A small masked spectrogram model, trained from scratch: 14200 steps.
Rows from block 4 of a small masked spectrogram model, named by matrix and row number. Rows with one number belong to one channel. Each number is 128 + 24 x the weight over its row's rms, rounded and kept within 0 to 255. All counts start at 0.
After each channel's rows are labels from the 100 clips, of 14976, where the channel reaches its highest value: "top examples" is what is common among them; "band" is the frequency band that holds the peak. Only what is clearly more common there than usual is listed. The data: two synthetic voices taking turns or overlapping, over music, noise or silence.
# convs0: expand pointwise conv (model.blocks.4.convs.0.weight, 256x64x1x1), inputs 0-63
# convs1: depthwise 3x3 conv (model.blocks.4.convs.1.weight, 256x1x3x3), a 3x3 kernel
# convs2: project pointwise conv (model.blocks.4.convs.2.weight, 64x256x1x1, transposed), outputs 0-63

convs0.43 [ 90 111 128 121 110 126 160 170 132 148 147 120 142 121 172 129 152 130 105 147 112  87  98 143 155 134 108 154 143 112 138 160 130 128 155 108 185 113 128 101 109 111 130 127 167 108 140 122 111 136 129 160 154 127 142 188 110 134 190 139 159  89 114 117]
convs1.43 [140 150 140 133 177 125 118  85 122]
convs2.43 [131 136 140 132 113 137 141 107 116 141 114 130  95 146 142 128 131 134 207 138 130 102 134 119 141 152 116  19 114 112 157 142 120 142  99 131 134  76 141 127 129 110 135 122 121 128 123 128 122 146 160 114 134  94 108  88 122 124 108 121 119 150 166 144]
top examples: first voice: child-like voice
band: 1000 to 2000 Hz

convs0.123 [ 97 109 154 106  93 127 174 148 124 181 130 128 141 131 165 109 143 119 124 117  89 116  95 131 129 119 100 146  81 150  98 142 120 134 152 121 142 169 108 146 165 103 160 110  82 154 135 144 117 138 129 135 111 175 164 111 131 112 157 158 132 162 150 125]
convs1.123 [126  75 112 126 163 126 120 104 113]
convs2.123 [129 129 129 127 134 125 126 129 131 128 129 129 126 127 122 131 131 129 127 131 130 136 132 130 125 127 130   0 129 127 131 134 127 130 130 131 128 118 132 128 127 125 133 124 125 127 129 128 131 128 131 129 126 126 128 123 126 126 126 131 130 132 131 127]
top examples: child-like voice; first voice: child-like voice
band: 500 to 1000 Hz

convs0.76 [113 105 110 120 123 103 123 134 146 138 141 131 125 131 130 126 158  78  89 133 111 149 163 106 116 119 142 108  73 116 156  76 151 130 139 153 156 146 137 158 139  91 132 139 124 138 109 112 143  62 118 135 136 126 136 120  75 111 153  93 110  85 136  86]
convs1.76 [171  93 114 157 105 120 142 137 113]
convs2.76 [128 128 128 127 127 128 129 127 128 129 129 128 127 128 127 129 127 128 125 128 126 129 129 124 128 128 127   0 128 129 127 127 126 126 130 127 130 126 129 129 128 131 127 126 128 127 128 127 130 128 127 128 129 128 128 129 128 129 127 129 128 129 130 128]
top examples: background: none
band: 500 to 1000 Hz; 0 to 250 Hz

convs0.116 [145 140 127 166 110 129 157  88 139 190 124 143 163 138 171 145 147 116 129 129 109 123 125 141 126 126 140 117 109 123 139 120 133 134 157 119 147 136 109 114 120 124  82 157 110 154 105 109  56 145 145 118 145 170 127 132 107 104 121 173  77  87 139 145]
convs1.116 [ 96  93 117 127  85 139 114 103 120]
convs2.116 [128 129 129 128 129 127 127 128 127 128 127 129 128 128 128 128 128 128 130 128 128 129 127 128 127 129 129 255 128 128 128 129 128 130 128 129 128 128 127 128 128 128 130 128 127 128 128 128 128 129 129 128 127 128 127 128 128 127 129 129 129 127 129 128]
top examples: first voice: child-like voice
band: 250 to 500 Hz; 500 to 1000 Hz

convs0.236 [116 127 125 104 177  81 101 156 115 143 148 130 107  91 176 149 136 131 107  98  89 157 124 112 106  95 150  94  86 120 128 160 135 151 129 144 123 150 119 150 101 101 114 102 147 140 139 126 157 116 143 163  97 173 113 126 138  98 165 141 150 139 112 156]
convs1.236 [129 169 139 144 143 139 131  76 120]
convs2.236 [127 128 128 128 127 127 128 128 128 127 128 128 128 128 126 129 128 129 129 127 128 128 126 127 127 127 127   0 128 129 127 128 129 126 127 128 127 130 127 128 127 128 128 128 128 126 127 127 128 127 128 128 128 127 128 128 128 128 128 128 130 128 127 128]
top examples: child-like voice; background: none; muffled (low-pass)
band: 500 to 1000 Hz

convs0.129 [137 122  95 133 140 139 120 106 118 146 143 128 214 162 102 126 101 166 130 152 166 146 138 135 120 165 142 139 138 131 150  95 128 138  85 129  90 127 124 117 165 121  99 113  82  87 147 137 114 145 145 144 149 137 104 118 162 122 123 122  80 116 145 110]
convs1.129 [133  94 118 121 139 144 113 183 143]
convs2.129 [128 128 127 126 129 127 127 125 129 128 125 127 129 129 127 129 129 129 132 128 127 121 126 128 129 129 129 255 126 127 128 127 126 131 128 129 127 126 124 130 129 128 129 128 127 130 127 127 127 127 131 125 126 125 131 127 131 127 129 126 129 128 130 128]
top examples: thin (high-pass)
band: 0 to 250 Hz

convs0.38 [132 141 136 145 152 123 198 100 205 151 139 117 111 135 119 115 161 109 107 114 143 115 119  91 195 148 140 121 130 157 126 133 105 134 124 128 150 101 154 139 111 128 171 126 132 120 103 128 116  98 118 125 117 132 141 148  96 125 163 145 156  90 124 102]
convs1.38 [126 127 145 103 105 113 171  88 131]
convs2.38 [128 129 128 129 127 128 128 128 129 128 129 127 129 128 129 128 128 128 126 128 127 128 128 129 129 128 128   0 128 129 127 129 128 127 129 129 128 129 129 128 128 128 128 128 128 128 128 128 129 127 128 127 128 127 129 128 127 128 128 128 128 129 128 128]
top examples: background: none
band: 0 to 250 Hz

convs0.219 [182  96 122 156 148 143 141 108 131 128 110 137 146 126 134 105 150 116 167  56  86 156 136 145 106 150 111 154 115 145 143 101 111 143 136  94 111 121 140  95 141 120  85 109  73 133 122 150 115 152 109 169 145  86 118 127 139 115 112 147 123 105 130 112]
convs1.219 [149 174 125 152 167 145 120 120 118]
convs2.219 [126 130 129 125 130 126 127 128 126 129 128 125 128 127 126 130 129 129 121 129 132 132 129 128 129 128 129   0 129 124 126 136 127 125 127 128 130 122 125 128 131 125 127 130 127 129 127 126 128 126 132 129 129 127 131 131 127 126 126 128 126 129 130 128]
top examples: background: everyday noise; fire crackling; clipping
band: 4000 to 8000 Hz

convs0.244 [173 108 106 146  84 156 152  97 131 120 133 120 110 145 111 119  94 147  91 148 122 139 115 100 122 126 130 157 167 126 139 113 133 170 116 110 134  84  96 123 159 125 103 100 115 109 167 122 132 146 107 153 146  88 109 118 178 142 136 136  67 132 105 108]
convs1.244 [124 125 123 132 198 135 121 136 126]
convs2.244 [116 123 127  99 167 144 128 128 120 140 129 107 138 134 133 126 125 123 163 137 128 109 115 135 109 141 160   0 139 113 138 156 137 129 116 166 126  97 124 124 135  96 136 139 127 127 138 127 135 115 161 164 153 126 132 133 161 148 132 115 135 132 141 128]
top examples: thin (high-pass)
band: 0 to 250 Hz

convs0.133 [144 101 125 135 141 131 112 107  91 132 101 133 115 118 119 204 129 112 142 112 149 124 135  94 116 113 168 137 145 165 122 118 132 121  95 127 170 117  90 152 105 162 119 158 160 133 133 162 136  99 113  94 157 102 175 143 106  88 167 135 117 132 125 106]
convs1.133 [123 155 114 130  93 146 137 178 131]
convs2.133 [133 122 128 126 129 124 129 125 129 127 128 125 132 132 128 134 123 133 129 129 130 122 134 127 127 123 136   0 125 129 129 126 123 136 127 128 128 120 121 130 126 139 129 126 124 132 127 136 136 128 120 120 127 127 137 129 129 121 132 127 132 126 127 121]
top examples: clipping
band: 0 to 250 Hz

convs0.25 [ 79 127 153 159 131  72  96 149 114 164 115  90  99 149 127 149 113 164  95 138 153  81 117  99 159 145 137 158 121 123 133 162 134 126 120 129 107 132 131 144 106 117 161 132 112 111 137 139 138 114 141 121 130  94 133 181 138 112 129 133 193 121 137 158]
convs1.25 [129 106 143 120  96 139 113 178 150]
convs2.25 [126 125 133 126 129 125 127 127 128 124 128 127 130 128 123 131 128 131 133 128 131 130 128 128 125 129 127 255 122 131 126 130 124 125 123 131 123 122 127 128 129 128 123 132 126 124 127 128 126 126 125 125 132 125 127 130 130 127 131 133 131 127 128 128]
top examples: mains hum
band: 250 to 500 Hz

convs0.130 [129 162  79 122 103 112 155  81 176 112  90 157  81  67 145 118 155 109 110 128  79 117 133 152 118 136 131 122 101  96 142 134 137 135 114 144 165 143 154 146 129 132 135 132 122 167 142 151 110 110 136 142  99 113 156 123 127 125 151 124 102 167 142 110]
convs1.130 [103  97  92 127 154 150 137 149 153]
convs2.130 [128 126 128 129 126 128 132 129 128 131 127 129 125 127 125 126 126 127 127 131 127 127 126 127 127 129 130   0 129 129 127 122 126 127 128 130 129 124 126 129 129 128 128 126 128 131 127 130 126 129 133 126 132 128 130 131 128 127 128 126 132 130 126 126]
top examples: deep voice; first voice: deep voice
band: 250 to 500 Hz

convs0.213 [136 163 104 146 159 121 161 141 135 134 127 104 140 131 128 159 126 110 148 109 171 130 117 104 116 135  93  97 160 139 154  85 146 105 107 161 101 104 151 125  93 139 150 127 133  99 153  92 200 135 136  99 133 122 129 160 130 162 149 125 162 143 102  93]
convs1.213 [123 117 119 110 112 143 109 187 145]
convs2.213 [126 129 127 126 130 125 125 131 128 126 130 126 127 124 125 127 133 128 130 126 127 128 125 127 126 131 124   0 134 126 124 122 129 125 130 126 129 125 134 123 130 123 134 132 129 124 128 124 128 128 135 130 128 127 124 131 126 135 125 126 127 130 129 128]
top examples: deep voice; first voice: deep voice
band: 0 to 250 Hz

convs0.208 [126 151 107 111 170 182 142 119 145 153 137 141 101 126 172 133 109 138 144 130 132 131  67 182 130 169 115  95 101 139 107  90 132 102 100 136 119 158 111 100 103 145 112 127  94 107 104 108 119 107 114 115 151 102 144  98 158 149  96 132 118 133 132 104]
convs1.208 [141 164 123 105  94  95 142 141 151]
convs2.208 [128 128 128 128 129 128 128 127 128 128 127 128 127 129 128 129 128 129 130 129 127 128 128 127 128 128 128 255 128 129 128 128 128 130 128 128 128 127 126 128 128 127 128 127 128 129 128 128 127 129 128 128 129 128 128 127 129 128 128 129 127 128 129 127]
top examples: child-like voice; first voice: child-like voice; background: none
band: 0 to 250 Hz

convs0.24 [100 156 122 133 178 115 113 133 145 130 139 130 143  99  91 130 154 130 145 145 132 142 129 164  79 126 144 124 102 117 156 164 102 109 161 140 139 170 148 173 124 137 170 149 116 104 103 123 141  95 157 153 157 158 143 127  91 121 109  98 181 133 107 139]
convs1.24 [126 133 125 185  87 113 124 133 126]
convs2.24 [127 129 128 127 128 128 129 127 127 130 129 129 130 127 128 129 127 128 127 128 127 132 127 128 129 127 127   0 129 127 127 130 127 124 129 129 128 131 130 129 128 128 127 128 128 127 128 127 129 128 127 128 129 128 129 129 127 127 128 128 129 128 128 129]
top examples: child-like voice; first voice: child-like voice
band: 500 to 1000 Hz

convs0.141 [174 132 110 117  95 175 123 118 102 117 150 148 158 164 147  86  90 151 119 153 107 123 102 140 120 134 132 111 163 137  89 124 166 129 151 120 114 129 100 113 121 132 130 135  97  99 157  71 137 139 105 174 175  92 126 131 120 128  95 122 102 128 116 122]
convs1.141 [112  78 139 131 101 123 137  96 107]
convs2.141 [128 127 128 128 130 128 128 128 128 127 127 128 127 129 128 129 129 128 130 128 128 127 128 127 128 128 128 255 128 128 128 129 127 128 128 128 128 126 127 128 128 128 128 129 128 128 128 127 128 128 129 128 129 128 127 127 129 128 129 128 127 128 128 127]
top examples: mains hum
band: 500 to 1000 Hz

convs0.87 [112 121 122 114 130  96 138 141 123 161 131  96  81  96 135 159 164  81 145 145 136  90 126 138 115 119 131 170 157 167 121 146 165 150 148 142 106 146 156 140 105 120  85 132 175 134 123 169 144 112 115 143 107 114  98  75  88 105 132 133 128 123 111 124]
convs1.87 [134 106 134  73 100 139 137 102 129]
convs2.87 [136 128 129 141 120 133 122 131 132 124 126 138 120 119 135 126 126 135 130 126 134 109 126 130 130 130 136 255 131 141 135 127 128 126 125 128 132 120 120 120 137 132 139 139 131 124 128 122 127 130 130 125 133 130 121 130 127 130 136 119 138 119 126 142]
top examples: clipping
band: 500 to 1000 Hz

convs0.205 [131 124 138 114 174 132 187  73 161 114 105 144 162 132 103  83 118 132  97 106 138 125 127  94 148 136 123 128 107 137 132 134  93 116 137 103 117 146 138  97 106 110 186 128 124 145  91 162 124 155 123 169 112 129 117 144 147 142 115 132 161  82 148 126]
convs1.205 [132 126 128 128 196 142 126 142 116]
convs2.205 [130 127 127 126 128 128 126 133 123 130 128 126 129 125 129 130 128 128 129 127 128 132 131 128 126 128 127   0 129 125 126 128 129 128 128 127 131 126 130 130 131 125 129 130 129 127 129 127 131 127 132 129 127 129 130 127 126 124 126 127 129 125 127 130]
top examples: background: everyday noise; clock ticking
band: 2000 to 4000 Hz

convs0.206 [129 172 117 106 103  84 134 118 160 164 109  79 153 155 136 109  85 123 110 170 150 143 133 156 133 112 154 115 109 119 128  91 134 133  87 145 101 145 116  98 112 107 141 120  96 131 102 137 121 148 120 120 120 135 129  90 140 109 135 100  79 132 172  86]
convs1.206 [148 115 137 109  99 122 122 185 125]
convs2.206 [125 127 130 129 123 126 126 121 127 125 124 127 133 128 128 132 127 128 129 128 129 122 132 127 127 126 127   0 127 134 131 127 131 130 126 122 128 129 128 127 124 128 127 126 127 128 127 129 131 131 123 125 128 131 130 127 127 123 132 129 127 126 131 126]
top examples: mains hum
band: 0 to 250 Hz

convs0.155 [132 119 138 114 110 131 114 172 160 107 140 134 130  83 133 117 152 138 129 111 147 118  96 147 122 130  88  99 130 135 124 105 135  92  75 104 140 110 106 125 158 113 160 132 100 140 143 139 121 108 177 115 141 156 195 156 145 164 149 136 165 127 138 175]
convs1.155 [118 112 135 170 171 103 124 152 123]
convs2.155 [129 123 129 130 127 131 128 130 128 128 127 127 130 128 131 127 126 128 129 127 129 131 129 127 127 129 128   0 129 127 129 133 129 128 128 125 126 126 128 126 128 127 128 127 128 127 128 127 129 129 128 128 127 131 127 125 127 129 123 129 129 126 129 128]
top examples: child-like voice; first voice: child-like voice
band: 500 to 1000 Hz

convs0.2 [146 149 177 160 159 122 164 122 146 137 185 122 144  99 108 127 156 110 120  97 130 142 110  93 143 109 123 129 112 122  89 129 120 144 132 121 146 154 131 143  85 143 144  83 122 165  67 114 126  98 129 151  89 160 152 121 104 144 159 135 147 124 131 153]
convs1.2 [159 113 115 104  92  86 134 131 139]
convs2.2 [129 128 129 128 127 128 128 128 129 130 128 127 129 127 127 128 128 127 123 128 127 131 129 128 127 128 128   0 127 128 128 127 129 129 128 126 128 129 132 128 128 130 128 127 129 127 129 129 128 128 128 129 127 129 130 128 127 128 128 128 128 129 127 129]
top examples: high voice; background: none; first voice: high voice
band: 0 to 250 Hz; 250 to 500 Hz

convs0.127 [146 128 167  81 121 115 136 106 106 133 178 118 137 129 115 179 141 145 108 132 105 121 108 139 138 102 146 153 135 131 132 164 125 133  71 104  94 119 141  90 131 139  99 175  93 109 122 133 175  80 132 122 109 111 107 121 118 104 134 122 133 183 119 138]
convs1.127 [122 184 131 131 104 123 127 165 128]
convs2.127 [127 128 129 127 129 128 128 126 128 127 129 128 125 128 128 128 129 129 128 128 129 127 128 127 128 128 129 255 128 128 128 129 128 128 128 128 129 126 128 126 128 128 128 128 128 129 128 128 128 127 128 127 127 127 128 129 128 128 128 127 128 128 127 127]
top examples: background: everyday noise
band: 4000 to 8000 Hz

convs0.162 [101 128 152 126 136 147  91 142 125 120 139 127  84  82 130 139 179 111 131 179  98 137 110 151 115 124 154 143 100 112  85 131 162 155 100 148 125 183 184 131 121 112 122  97 133 107 125 130 140 126 111  96 103 158 155 142 109 146 147 125 126 162 112 107]
convs1.162 [124 136 121 185 116 127 161 149 116]
convs2.162 [127 129 128 127 128 128 128 128 128 129 128 128 127 129 128 128 129 128 127 128 127 131 128 127 128 127 127   0 129 128 127 126 128 127 127 127 127 129 133 129 128 128 128 128 128 129 129 128 129 126 128 128 127 127 128 129 127 128 128 130 126 128 127 129]
top examples: clipping
band: 0 to 250 Hz

convs0.112 [160 149 114 118 120 100 111 130 125 129  64 132 146 140 181 102 136 154 107  85 129  91  77 186 132 113 130 147 127 130  71 110 113 135 117 144 107 100 142 150 132 102 126 146 108 165 105 126  98 111 109 123 131 131 126 166  85 123 134 140 121 134 126 146]
convs1.112 [111 104  87 126 135 111 116 101  91]
convs2.112 [129 129 127 131 125 127 134 127 126 131 127 127 133 125 120 130 129 130 126 129 124 131 127 124 127 128 130   0 126 129 132 129 125 129 125 130 128 131 126 126 126 131 128 128 128 130 130 132 129 133 129 124 133 127 132 132 130 131 128 129 131 129 131 128]
top examples: music
band: 250 to 500 Hz

convs0.61 [120 111 134 110 135  98 108 149 139 139  98 118 138 124 159 162  93  86 137  93 147 128 109 122 152 111 147 153 100 114 134 133 125 136  99 108  99 135  64 143 103 129  74 141 126 112 138 136 121 100  92 124 194 113 155 122 139  85 159 134 120 155 124  95]
convs1.61 [130 198 136 119 128 125 136 134 122]
convs2.61 [136 130 120 118 128 138 132 133 133 114 127 133 106 125 134 134 134 129 138 133 133 129 134 122 125 135 130   0 125 133 129 144 126 124 126 130 118 132 113 115 126 119 121 131 132 129 121 105 134 131 114 124 142 134 126 140 137 127 123 139 123 134 130 112]
top examples: deep voice; first voice: deep voice
band: 0 to 250 Hz

convs0.108 [ 81  90 136 137 102 131 106 125 133 120 127 128 115 113  91 144 151 144 141 112 162 127 111 179 109 122 128 140 111  96 143 100 154 100  99 133 128 167 184 121 117 147  95  61 144 133 127 132 108 141 119 105 121  97 170 129 147 109 129 147 175 118 139 152]
convs1.108 [112 111 143 124  93 105 150 169 151]
convs2.108 [128 127 129 128 127 128 129 128 128 129 128 128 129 128 127 128 128 128 128 128 129 131 128 129 127 127 128   0 128 128 128 131 129 126 128 127 127 129 128 129 127 128 127 128 128 127 128 129 129 129 128 127 127 128 128 127 128 128 128 129 128 129 127 127]
top examples: background: none
band: 2000 to 4000 Hz

convs0.180 [ 93 138 166 130 144 102 152 150 155 117 108 107 158 104 116 116 128 115 146 101 133 119 165 117 146 126 135 145 140 160 118 138 137 148 104 155  96 109 117 107 141 145 158 117 114 170  79 177 130 151  97 157 114 130  93  98 100  97 176 107 108 100  92 136]
convs1.180 [129 170 128 107 155 165 120 157 131]
convs2.180 [128 128 128 128 129 127 128 129 127 129 128 128 128 128 128 129 129 128 128 127 129 130 127 129 128 128 128   0 128 126 127 128 128 127 128 128 128 126 128 129 128 127 128 128 128 127 128 128 129 128 129 128 128 129 129 128 128 128 128 128 129 128 129 128]
top examples: clipping
band: 4000 to 8000 Hz

convs0.156 [103  82 147 105  97 107 129 148 121 128 172 104 133  84 105 135 171  87 141 155 128 134 155 126 143 133 154 162 108 113 128 152 135 109 101 140 136 127 159 195 111 118 131 141 172 163 115 124  92 100 150 123 133 138 127 105 131 166 113 118 154  91 123 124]
convs1.156 [114  81 132 130 172 108 119 122 144]
convs2.156 [128 128 128 128 129 129 128 129 129 128 126 128 130 127 129 127 129 128 129 127 128 129 127 129 128 128 128   0 129 129 128 129 128 129 128 129 129 127 128 127 127 128 128 128 128 128 128 128 129 128 128 127 128 129 128 130 127 127 128 128 127 128 127 128]
top examples: high voice; first voice: high voice; background: none
band: 250 to 500 Hz; 500 to 1000 Hz

convs0.239 [131 140 140  83  86 129 171 115 203  94 148 141 145 135 133  95 120 100 104 123 122 166 122 121 138 149  89 123 102 124 144 143  87 133 106 100 142 116 101 110 127 128 178 119  98 108 105 120  93 124 126 123 105  93 104 170 131 151 109 142 119 124 124 112]
convs1.239 [132 121 122 121 127 182 116 162 156]
convs2.239 [128 128 128 128 128 128 128 128 128 129 128 128 128 128 128 128 128 128 127 128 128 129 128 128 128 128 128   0 128 127 128 128 128 127 128 128 128 128 129 128 128 128 128 128 128 128 128 128 128 128 128 128 128 128 128 128 128 128 128 128 128 128 128 128]
top examples: background: everyday noise; clipping
band: 4000 to 8000 Hz

convs0.8 [151 102 141 133 108  98  90 133 163 107 153  99 120  95 133 130 109 148 146 155 154 144 191 143  84 152 122 119 139 140  82 114 140 125  80 105  89 157 103 123 133 187 135 122 142 132 111 133 128 123 126  97  92 145  88 118 131 122  96 139 141 134 152 139]
convs1.8 [130 137 142 135 161 149 113 183 119]
convs2.8 [128 128 128 128 128 128 128 128 128 128 128 128 129 128 128 128 128 128 128 128 128 129 128 128 128 128 128   0 128 128 128 129 128 128 128 128 128 128 128 128 128 128 128 127 128 127 128 128 128 127 128 128 128 128 128 128 128 128 128 128 128 128 127 128]
top examples: background: none; first voice: child-like voice
band: 500 to 1000 Hz; 1000 to 2000 Hz

convs0.94 [158 190 166 102 103 120 146 139 130 101 138 144 101  75 101 107 128  66  90 170 140 121 107 134 132 126 122 103 106 143 123  85 102 131 162  80 157  96 138 109 119 120 130 146 120 115 115 103 138 124 131 114 133 112 140 125 116 136 153  82 125 127 124 110]
convs1.94 [117 117 115 122  87 125 137 173 160]
convs2.94 [131 129 129 126 124 128 130 130 127 128 131 132 127 125 128 127 128 125 122 128 127 134 127 129 127 127 126   0 128 131 127 127 132 125 129 125 128 128 130 128 127 128 129 127 128 123 128 127 131 129 130 132 128 127 125 127 128 130 127 127 128 129 126 129]
top examples: thin (high-pass)
band: 500 to 1000 Hz; 0 to 250 Hz

convs0.231 [147 102 114 131 121 122 148 113 125 158 145 147 111 147 115  71 137 140 126 108 141  91  89 200 114 134 127 124  94 124 136 128 152 130 134  80 122 116 108 126 138 166 141 162 140  93 115  98 145 148 100 139 155 111 132 123 126 136 180 122  69 150 123 102]
convs1.231 [133 151 134 136 133 130 143 193 126]
convs2.231 [128 125 129 135 124 129 129 127 126 133 122 130 125 133 124 126 123 127 125 134 126 124 124 126 127 119 128 255 127 130 129 122 129 122 127 131 128 126 118 130 125 128 130 127 129 128 126 128 125 131 126 127 133 130 128 130 126 128 130 124 135 128 127 129]
top examples: background: none
band: 4000 to 8000 Hz

convs0.164 [149 139 142 150 129 146 161 140 103 119 178 136 142 120 135 116 163  57 174 126 113 119 121 127 114 148 131 154 166 138 189 178 158 131  96  92 135 131 124 149 132 152 143 116 149 130 147 139 132 110 133  80 137  96 119 140 152 109 139 154 108 152 135 114]
convs1.164 [133 189 140 120 155 148 133 136 130]
convs2.164 [127 128 128 128 129 128 128 126 129 127 126 127 127 129 127 129 128 127 133 129 129 123 128 128 127 129 130 255 127 128 129 132 127 129 127 129 126 126 122 127 126 127 128 127 128 127 128 125 129 128 129 126 130 128 129 128 131 128 130 128 127 130 130 126]
top examples: clipping
band: 4000 to 8000 Hz

convs0.145 [109 150 144  72 117  98 133 108 105 148 155 134 124 111 131 173 112 143 115 107 106 103 123 137 154 135 118 157 161  82 131 105 114 118  95  62 112 140  90 102  98 175 116 124 123 112 133 128 156 112 138 120 123 130 153 110 151  88 125 150 122 151 113  82]
convs1.145 [124 175 120 139 164 141 128 156 106]
convs2.145 [126 125 130 130 130 128 129 129 128 130 129 127 132 129 130 128 127 128 124 127 128 131 127 126 131 128 129   0 128 129 129 131 130 131 129 130 129 127 126 124 129 128 128 127 127 126 126 128 127 128 127 132 130 128 126 127 128 127 128 127 124 126 127 129]
top examples: deep voice; background: none; first voice: deep voice
band: 0 to 250 Hz

convs0.83 [107 162 148  79 125  79 122 157 161 119 143  93 128 137  94 149 142 152 170 139 170 132 155  70 124  99 118 149 160 143 122 128 137 106 135 139 102 127 133 150  92 133 138 103 114 151 142 101 116 106 115 110 146 136 141 138 133 139 101 111 177  96 113  89]
convs1.83 [100  84 112 140 169 138 138 141 134]
convs2.83 [127 129 127 129 128 129 127 129 126 128 128 129 128 127 128 128 129 129 127 127 127 128 129 129 128 129 128   0 128 128 127 127 127 128 127 129 129 127 129 129 128 129 130 129 127 125 127 128 128 128 127 129 127 128 128 129 128 129 128 128 129 130 128 129]
top examples: deep voice; first voice: deep voice
band: 0 to 250 Hz

convs0.27 [141 142 110  78 117 119 126 160 129 153 159 166 135 104 140 122 170 102  96 120 113 127 111 122 109 175 139 150 124  80 102 141 117 128 144 144 155 110 112 175 147 123 134 166 138 145  68 135 118  82 137 151 152 150 100 129 114 113 139 151  89 127 136 156]
convs1.27 [115 141 110 126  87 120 129 177 147]
convs2.27 [128 128 128 128 127 128 128 129 128 129 129 128 128 127 129 128 128 127 127 128 128 131 127 129 128 128 128   0 129 127 128 127 129 127 128 128 129 128 130 128 128 128 128 128 128 127 128 128 128 128 128 129 128 128 128 128 128 128 128 128 128 128 128 128]
top examples: child-like voice; first voice: child-like voice
band: 0 to 250 Hz

convs0.18 [141 153 168  98 108 158 159 133 178 153 101 162 138 122 138 167 110  92 109 136 103 124 143 160 157 150 114 145 129 119 125  83 114 127 123 134 106 145 112  94 107  79 162 109 139 127 119 103 111  89 118 112 158 117 138 108 130 129 108 129 129 133 127  57]
convs1.18 [129  96 122 134 155 121 129  74 108]
convs2.18 [129 128 126 128 129 128 129 128 128 127 128 127 128 129 127 128 129 129 129 128 128 124 127 128 128 128 129 255 127 129 128 128 128 130 127 128 128 125 124 128 127 128 128 129 128 129 127 128 127 128 129 126 128 128 129 128 129 128 129 127 128 128 128 129]
top examples: music
band: 0 to 250 Hz

convs0.190 [125 145 156 149 141 134 122 145 110 169 106 142 110 110  84 158 124  99 126 158 137  84 122 186 115 155 103 122 130 118 100 115 138 125  92 123 109 140 151 142 149 194 142 128  93 140 185 120 143 131 132  95 124 118  89 135 159 114 161 116 131 152 109 115]
convs1.190 [132 131 123 187 124 168 136 126 125]
convs2.190 [133 127 132 142 124 127 127 129 124 116 124 131 137 122 134 122 128 124 120 133 128 145 119 124 129 128 126   0 141 122 125 144 131 134 135 123 113 135 136 128 123 120 132 132 118 125 130 134 131 124 132 124 127 131 134 131 118 137 123 127 132 132 132 130]
top examples: music
band: 0 to 250 Hz